{
  "model": "sound classifier",
  "dataset": "short pieces for a synthesised band: melody, chords, bass and drums",
  "gain_aug_db": 10,
  "win_length": 512,
  "targets": ["key", "tempo", "melody instrument", "drum pattern"],
  "num_classes": [24, 10, 20, 12],
  "norm": "batchnorm",
  "depths": [1, 2, 1],
  "kernel_size": 3,
  "widths": [192, 240, 288],
  "rnn_width": 128,
  "rnn_layers": 5,
  "steps": 4100,
  "batch_size": 512,
  "warmup_steps": 410
}
Rows from block 2 of a small sound classifier, named by matrix and row number. Each number is 500 + 40 x the weight over its row's rms, rounded and kept within 0 to 999. All counts start at 0. Numbers have three digits each.
After each channel's rows are labels from the 100 clips, of 14848, where the channel reaches its highest value: "loudest" is the band of the loudest frequency at the time of the peak; "lies over" is the class under the peak. Only what is clearly more common there than usual is listed. The data: short pieces for a synthesised band: melody, chords, bass and drums.
# conv: width-3 conv (model.blocks.2.conv.weight, 240x240x3, each kernel summed), inputs 0-119

conv.90:457428475482549483418518506497442536585521496500525510527461486453409462492550487494424496524483499466497490430496589459541490431456565508505513506510479576540500490502554454592492478542481481515499459489509501479503496480428521495478490513497599488498497475479476506509498510501452512529559538537501418456487513510482530507565508548476552519500492439359483583
loudest: 500 to 1000 Hz
lies over: no chord

conv.180:559480484479459418490487490475495506507500470467504508472545490495496505494528357501446459540549483435449444522490545424522542542519493491437538487487424598435483521483511517567513470537512486502511543513549479544492510478501476510492530540545549506532528564588502554470487519478499477504526518479471502515451430485470476474470491514504452509515571412536511571
loudest: 500 to 1000 Hz
lies over: no chord

conv.146:507507500417538509479522470522541509458466436391511514466502520476508486515475547503500505500478468503505541524468443453435538444535471497484524540499513461520532452467487503465501473518541513549478408468543511538522410495362523488480483488469536358503455537586490534544502492527479535456505479501504528449559463478505516383488467423484485482574494558509490462
loudest: 500 to 1000 Hz
lies over: no chord

conv.188:519535498516505465563524493505476468513525497538434484506512518520521521493494510522510475504468415483528530554491505452485511564515488558403509507464482436547499502481514443509498420488491492490492501461513497494476424437506469440512487555431414534499517421509487510506487477513410490465496496499523511440485500487496575503436412516515464509536518533486479335
loudest: 500 to 1000 Hz
lies over: no chord

conv.219:494481554551432498503512600534505425487456469471476468461504518494493453466556578523489425485470523509494504485487547469451486408500529553532510538502506450480504533465424545458439492494454507525495497517462464539472493489413498487514439529488481527519550467484505465466521498562495452490453543503471570510445469512447493568523469571517465502511492495500427509
loudest: 250 to 500 Hz
lies over: no chord

conv.112:478506462508517482444453534523475508538552520519469510478464507440540473514523466511470500528479515406533558459506484457478461530524520464446466481537504514544444500428491489507460421475508426558483482551515564600435532502477511544469610488507486502485457463519508470550421554347496587472521470444535480581450511537559431539530468537476528562495547538492458492
loudest: 1000 to 2000 Hz
lies over: no chord

conv.237:506469529475576479478507529502499479469532554438517516455491433515520476494484486455463474420541510463481524525502534476550505476491451529492514507448485424474467478513532504502439528438521480484516507482440512505525440470516530556514434496433501496513495596526553499528512485561496573490525548522469522540515541548384534516515485538475506505532485420415458487
loudest: 500 to 1000 Hz
lies over: no chord

conv.175:541513457470557561534506471473515525501509479415440466538480527476452455433472530546484591531569545544506476467506517483516422504541500512506579564517467512599476540483554515430490475513543483515462529425530457529537552490556510496466520462499478499445499539437552505514500487520474504455495548448555510479411559523505448480403451453451484462481467431480537521
loudest: 250 to 500 Hz
lies over: A# major chord

conv.193:522504542424541540498507512583606484446466469530503507458499534526519460527491545473506493540551458503490493535540423457581485499488510479498467435446545490493411439449488517481493510487482548488491454490478496459486486470453453481460518469513482477531515500545524523530524536571537559430510409541416490525492509485566503472432533398423513498513467583466452512
loudest: 500 to 1000 Hz
lies over: no chord

conv.13:433522443455487514490538535479384541482486492508550487489512429523525489503501498524483490503527514491456451495498535515471444449504510430509499543517526506436583409503517426551483469538458463433515496505465485477501537547440410497478440477541523475503578467538509492514487528520520543551521521508535499473460495469468513545510488481510565495545470447518457584
loudest: 250 to 500 Hz
lies over: D# major chord

conv.28:470547510464476451421518472393546496480494497628493479492475505419491488465410501495509454535521516533497512524497528531506488539489446553535483441539504560488454555507483605458496551465547518527505528502501504557516506487518460486501452541491545499504404474477457559475534524479513541511503505505537475419450380421496494510487501549474413498483572508516514543
loudest: 250 to 500 Hz
lies over: no chord

conv.196:448585486568484495545507489498554488556443500450476470587510520510438454520411519485502511455531583511499438528467493516561535526488502490510495516591497420461512534475499517451499466461501491486538566590523517480577522484623498502464512531492495508446412391480500538471513523489470474486468464490555350499527501496487472494555464514514439515463491495458501455
loudest: 1000 to 2000 Hz
lies over: no chord

conv.223:575519528486530525515473518503506551505473476552478385537589523551509475475508533502569391501490540475470527525495511501444499525526570542468485514501489517476525507413511545536508470456485371526511477526523378501503517528523538472511527486504516516511511479504512509431436533519521545485482518508464484436571498559488447509521474538469513530549513528435466501
loudest: 500 to 1000 Hz
lies over: no chord

conv.158:414538546492461509490484520433458506552459511512511509549533431476503415510508491502449481495534503533461506552467546506507513525388465463470478434466531520480508553529495474489537495571484482445471487525543498496485505518525493496487369481556476545510491488446457556495513489477513454512477552511423293509539502465481513494512475482499512504333561500380544528
loudest: 250 to 500 Hz
lies over: no chord

conv.236:524496545475472442486465498513448505461553486467431501448534505474443480496428577498512488497532516507519497537443520456494483483570581504566460530502508522523478485526518537484506470433490621503496514480511483478494466447454534453545526500564462523505440488542449511477568512539488600529480473578561548468503495476438509491519472430502535496488449572493511506
loudest: 250 to 500 Hz
lies over: no chord

conv.32:444504452420494512484534504456402490561493481412541492514453525491499474494508519537505549478432494546522502415496495536501475509461500461513502563525522513500511397588470492488514502522562501538519472490481507535509508477456535488494446498422491434514460509294492588499499500324512501539492504478555547484560469471493515463552512472575489448480495505498405479
loudest: 250 to 500 Hz
lies over: no chord

conv.132:517389531473510454442501577507456438496528508522481469512488480462464510533490515476537503520491472481496483480365516504457509505482521535487504539485460469507469423515541543484560531448495543489526464469472478493489456464525474518470512484513543544466425481525453481498490459470424526457507509537519513460466483453459530471506518576454577467512527530453458453
loudest: 500 to 1000 Hz
lies over: no chord

conv.125:504504561493483521491484501499534482491463494507473488519349542511459524484494551506454520489504475540486555510460508448548393460466418410487478488420524477549534533515499518504483542494480501502536529508415492393540474492589500494490460499466496439501399512495478487526533486572504426447490420496547495478532517447454552495492515526519467483463493509491482473
loudest: 500 to 1000 Hz
lies over: no chord

conv.176:518511431479507499463523527463456492505529509501464524473535446490469525473493535533493440495497446542523500525546447518587484507391494443507549443525529498592470523484482435479491506499524506505512513493446499427488465534552531502518554401527471528483525383511489529519517506474514471497467482507554490499549519449524582472511486436534465479428520517446528491
loudest: 250 to 500 Hz
lies over: no chord

conv.22:484464444370511492484497510502510470540513525432519498481565481517519506491488370489444576466513470514505477545472544450487542571529486533526529516564518510498526503515475482446526531493523472493502544543489541437507504511478422487505527490509518567508522505499458445519516484446495470488502484488540493573484491579498494436560476519495505493471533493518484540
loudest: 250 to 500 Hz
lies over: no chord

conv.15:463528424467566536527491513474489489517413485479537529502481541498455491494542436492480559520560460514511459450460449494502548545507455492494449509377518508525494486526503500448518496498478508532513435489529508546501531486484424490444523457510448483494507544488478555568479533478488429504487503478442446450471481490557491446476481478513534508399487627494392465
loudest: 250 to 500 Hz
lies over: C# major chord

conv.239:483505476530473501425516525458422486562528534617487501529466433393480500513510522500551411544476469527487459441437508535498463642498528526516533431507484508563476471438512465422465528509492491504511541463493487543450467382474471493481494535477478501460519450406462457484483488446511443500508429519518537507525403520483431533508467518489501477559438546561487480
loudest: 1000 to 2000 Hz
lies over: no chord

conv.38:653483567516510463479494552535548468496494527468490504493530522515480454472485529550548475494541445488491474498567557477527516516435496535552474505525545518490529513531494525387514489524508525489484492512494464550476518483529615495417520521547509534489514469521539447422526448444487504493529500596424509581542525480468449486518490539496518488490514470470399502
loudest: 500 to 1000 Hz
lies over: no chord

conv.127:489504489510489493478529571566619490530495498599521463427472511464523515484486540479544488475479479520519422472510457516541456392463510487495488532451529400497510504483462518474539491477513545509504516532482503493500472462479490482483527446493487486500431534544479494516507517515491548488494416498488500502495438494467489518585501489533522467455385520450555400
loudest: 250 to 500 Hz
lies over: no chord

conv.45:493474578538377474522482450531535511495466489492427557556522509520534516463471475440499496467548580498436500496537535455510477499452495496487488499582467443528495532488569513478488502503504471489495551425520500491555475538507607529504544488452529485471527531563523477480498455539426488499502526438476506510529534477452498572481443502564509504581511522489470464
loudest: 500 to 1000 Hz
lies over: no chord

conv.157:586568493521502503508488484523463461536499508488469524499579469565541523489545510450462483503471510487453544554450516514511528396467509484473464544467539470495610434517471472479444486544475464505497511562555430477474453447531481489449486524498459516506514452535499516427475502501468427483478518462433524526514510489535473600485416498501486487471536497493493506
loudest: 500 to 1000 Hz; 1000 to 2000 Hz
lies over: no chord

conv.115:445488503539511597490496521484528529499463511535477485594517496505454564487515532538526423586516536562560505527508502461485421508564583504517537559533571481497525550478506564536504533485487396488569494528471498411500511484576530527472537512518518554456507532487526485547515542561579505445498518508482530436465461522543443494558531539484464610430522410456469545
loudest: 500 to 1000 Hz; 1000 to 2000 Hz
lies over: no chord

conv.166:474536508488473469482501489473420502517526523517510506496486472468464403500517529533425509501529491486516508410456481544515491496499474470476528406429538487520470498537496480540484506497499444455480444442499482612499482468487454504499485458548430520503485533475508550525497486532486482495497588483369510485408490487465453453425472411556500507376491564446528549
loudest: 250 to 500 Hz
lies over: no chord

conv.43:500496517539537438494512531527432476539449512552476501538516523479512461521539522407555519497531505473491523460434514456490567493564580506447459494493451585503435506479554526504455507491459471540504500442529484650534467462552563505510562493450574530481522460508513495429418461443430552477503476530492509483520497514539472493519434529516524539595560482475485539
loudest: 1000 to 2000 Hz
lies over: no chord

conv.203:404432598518489506471510529509445462475468553523477431470409524446430468487522521487504445509505568509450476482452516466368484427513517505515551557468503446496485485503496491501488518515495512521494527522464486447479499500515553500517433501535532445453483542530486507537509544446534472403478520524566532476434405485574460492516570550534491530542528560546396487
loudest: 1000 to 2000 Hz
lies over: no chord

conv.185:500413516462466504511531536480506490477433477519526557408536396556448467510451501504502429503518509479481560433515490469526461378397458457492507498492504526535560454504509506510489500489454486464480421479498511495498518498468504509471527508554518539480482444477466491497478488438541466527476497498490466508493531439517476466508512480437573510477551494496500493
loudest: 250 to 500 Hz
lies over: C minor chord

conv.231:464513558564496465497511521499436500551485497513438502495391519501495507507503452511502498503550492519533481447458559537507368501481461404516490491398495577521528512529498530510473517495502529451497546531428471535492532480545493498524441553493516374502432507505446485459513503481502491493493476517494507496507504404506503497522524528469489532471557523528484576
loudest: 500 to 1000 Hz
lies over: no chord

conv.179:464528452432404530431485535444522498451501513524499495464493533480446511492532506472524547518432554567463495439550466510523448421490499508500592548477537518491547418520447504511553491500487498524502606480467523517492505484479488491480492466555553476465499455490482489522479449423525511455454558482520473476380531404506495498497503483551471505527448457529475519
loudest: 250 to 500 Hz
lies over: no chord

conv.1:475518502555462457536492459463483460511442517496492503528483496471462554503517471479506512480517500496490507498408521479504503480465483510426545499510454509447499518578509518512549508554450493421445562528488580499493490490553491509476446533500496500424536504492469517499418417494471455466484489516517499473474496559507509479539590546535493508444526505480483555
loudest: 1000 to 2000 Hz
lies over: no chord

conv.47:424545565493501487607502489532507491503486436424527483512538529524540540524496546526493522577548481465486523539494506480505490552548458491495535514475516576504491562489503487509492503535532515482505485493497513507513520489509483522451317560479508434501586480532532515490519498538468431546501509457507586438595501474518509503521497504506515506600480530517538527
loudest: 500 to 1000 Hz
lies over: no chord

conv.138:498543532438514496547434500572465524474573456509386451479488552510510550497538487420485516593472543525524549480507506481466510476507450480570548491521487485482459574440442535504411364458443487556437494536477424476503475437523426438456449510514507471512542407458489517496489448509416506462460496488451495481486507487496493512545483501521502488484483424591463454
loudest: 500 to 1000 Hz
lies over: no chord

conv.19:491465461496503498464493485470507462406493539484491493479533554537487534553490512532521543470393493494508502482474468431470550492546515525512497502511504480436583486440496496509534519540507508534514533413507508501511512510513508531518518500502520544507532565497464483496529488505491345433532508485414537480471448435475502352401490476517504488478510456521509464
loudest: 1000 to 2000 Hz
lies over: F# minor chord

conv.227:504518445445439418462504512459485546409516522558521510386507430441531442495464547525513455473484478547492527493510528537558496459465527516573447469469472479491494530512524541493465477508444570546485545492509523592531385474504533485485514445508531553507479493491529565465555469478514428489539499480498568542429488460408478545522506520547455363487424531560524477
loudest: 250 to 500 Hz
lies over: no chord

conv.218:551494389502469454474507491496495443473461459464585502502447503505463496495587390430464552499467523441508511463438457462483525495487508497487529532490497519409428482520451522507503483517502496564524593515497521475512515523572505519482593449444523446507455505511546504500461460498496442476489491427404499543459443453510570521491437484448477566512572498484469479
loudest: 1000 to 2000 Hz
lies over: no chord

conv.68:576470582506519506492493502509500497486511522501509492528555511512519498493531526440421527508519555496465555527465493498534497519478566516361475491465504528475505499502477493514485488561524317497524501507537516479475547562514494488524467522521512504492530531495560523543414458526517497517473504522503535501542523531584515477521494512523479516529534512464593506
loudest: 500 to 1000 Hz
lies over: no chord

conv.186:589490529544514499514484476452493582513494558575528464490542525464483475403535479442522496444536515512513455525404492521483449508539479598515614463534446463522480468552433508518487555511461568430481553491526517565482541501489489486539527499494395533468484435463552484470512495545581508475468496454482563486524480540433467526477516503556457512489519453478574462
loudest: 500 to 1000 Hz
lies over: no chord

conv.87:357514492529447484449498505527477531518513457503520480483448501447500482513549500543441418525506454540492510518461510512483437509473500504497416422472495546480504573460522516518499515506548532510507442526509485538509482439544489465530599485501487507514495536453471527521534485409469474497487455497483578525466402489504474516540383518463515444429506510506526473
loudest: 250 to 500 Hz
lies over: no chord

conv.41:423525531513461491586534460375388522511494517473476523498519481515476414470478505514521487513597516524540549427495512548492465551442498438514493491483550510565498501526505475523500546492472529432430482428475495530489560481535337531497470542577465559481530543443510510509508513499523474497507550460498553520450507487490463545498494432525480520481469496529525525
loudest: 500 to 1000 Hz
lies over: no chord

conv.154:451515511512510471506487428535377449497508491572490483490515346520502425572452486461533463508482511476463510484403501493493513469529522460525486365499557497516378453409495488555468517555540498442512504502546466506517515513534519525491516460517546507536482452559475550454507494479522441517523500493506383500448451456499507500493514518448481512414548521432527487
loudest: 500 to 1000 Hz
lies over: no chord

conv.114:503522458480487536524505511524477462493551505494537467473487522521436515517492550493465512447463480484467527457425515461524510457503489528549494503487533530602473550493520445533530553505476488517537532493512571482499461424515469490537514449512543515536453571486491471498533500585504498487519459501572506457493568524504544480567555506466470538494472523485450424
loudest: 500 to 1000 Hz
lies over: no chord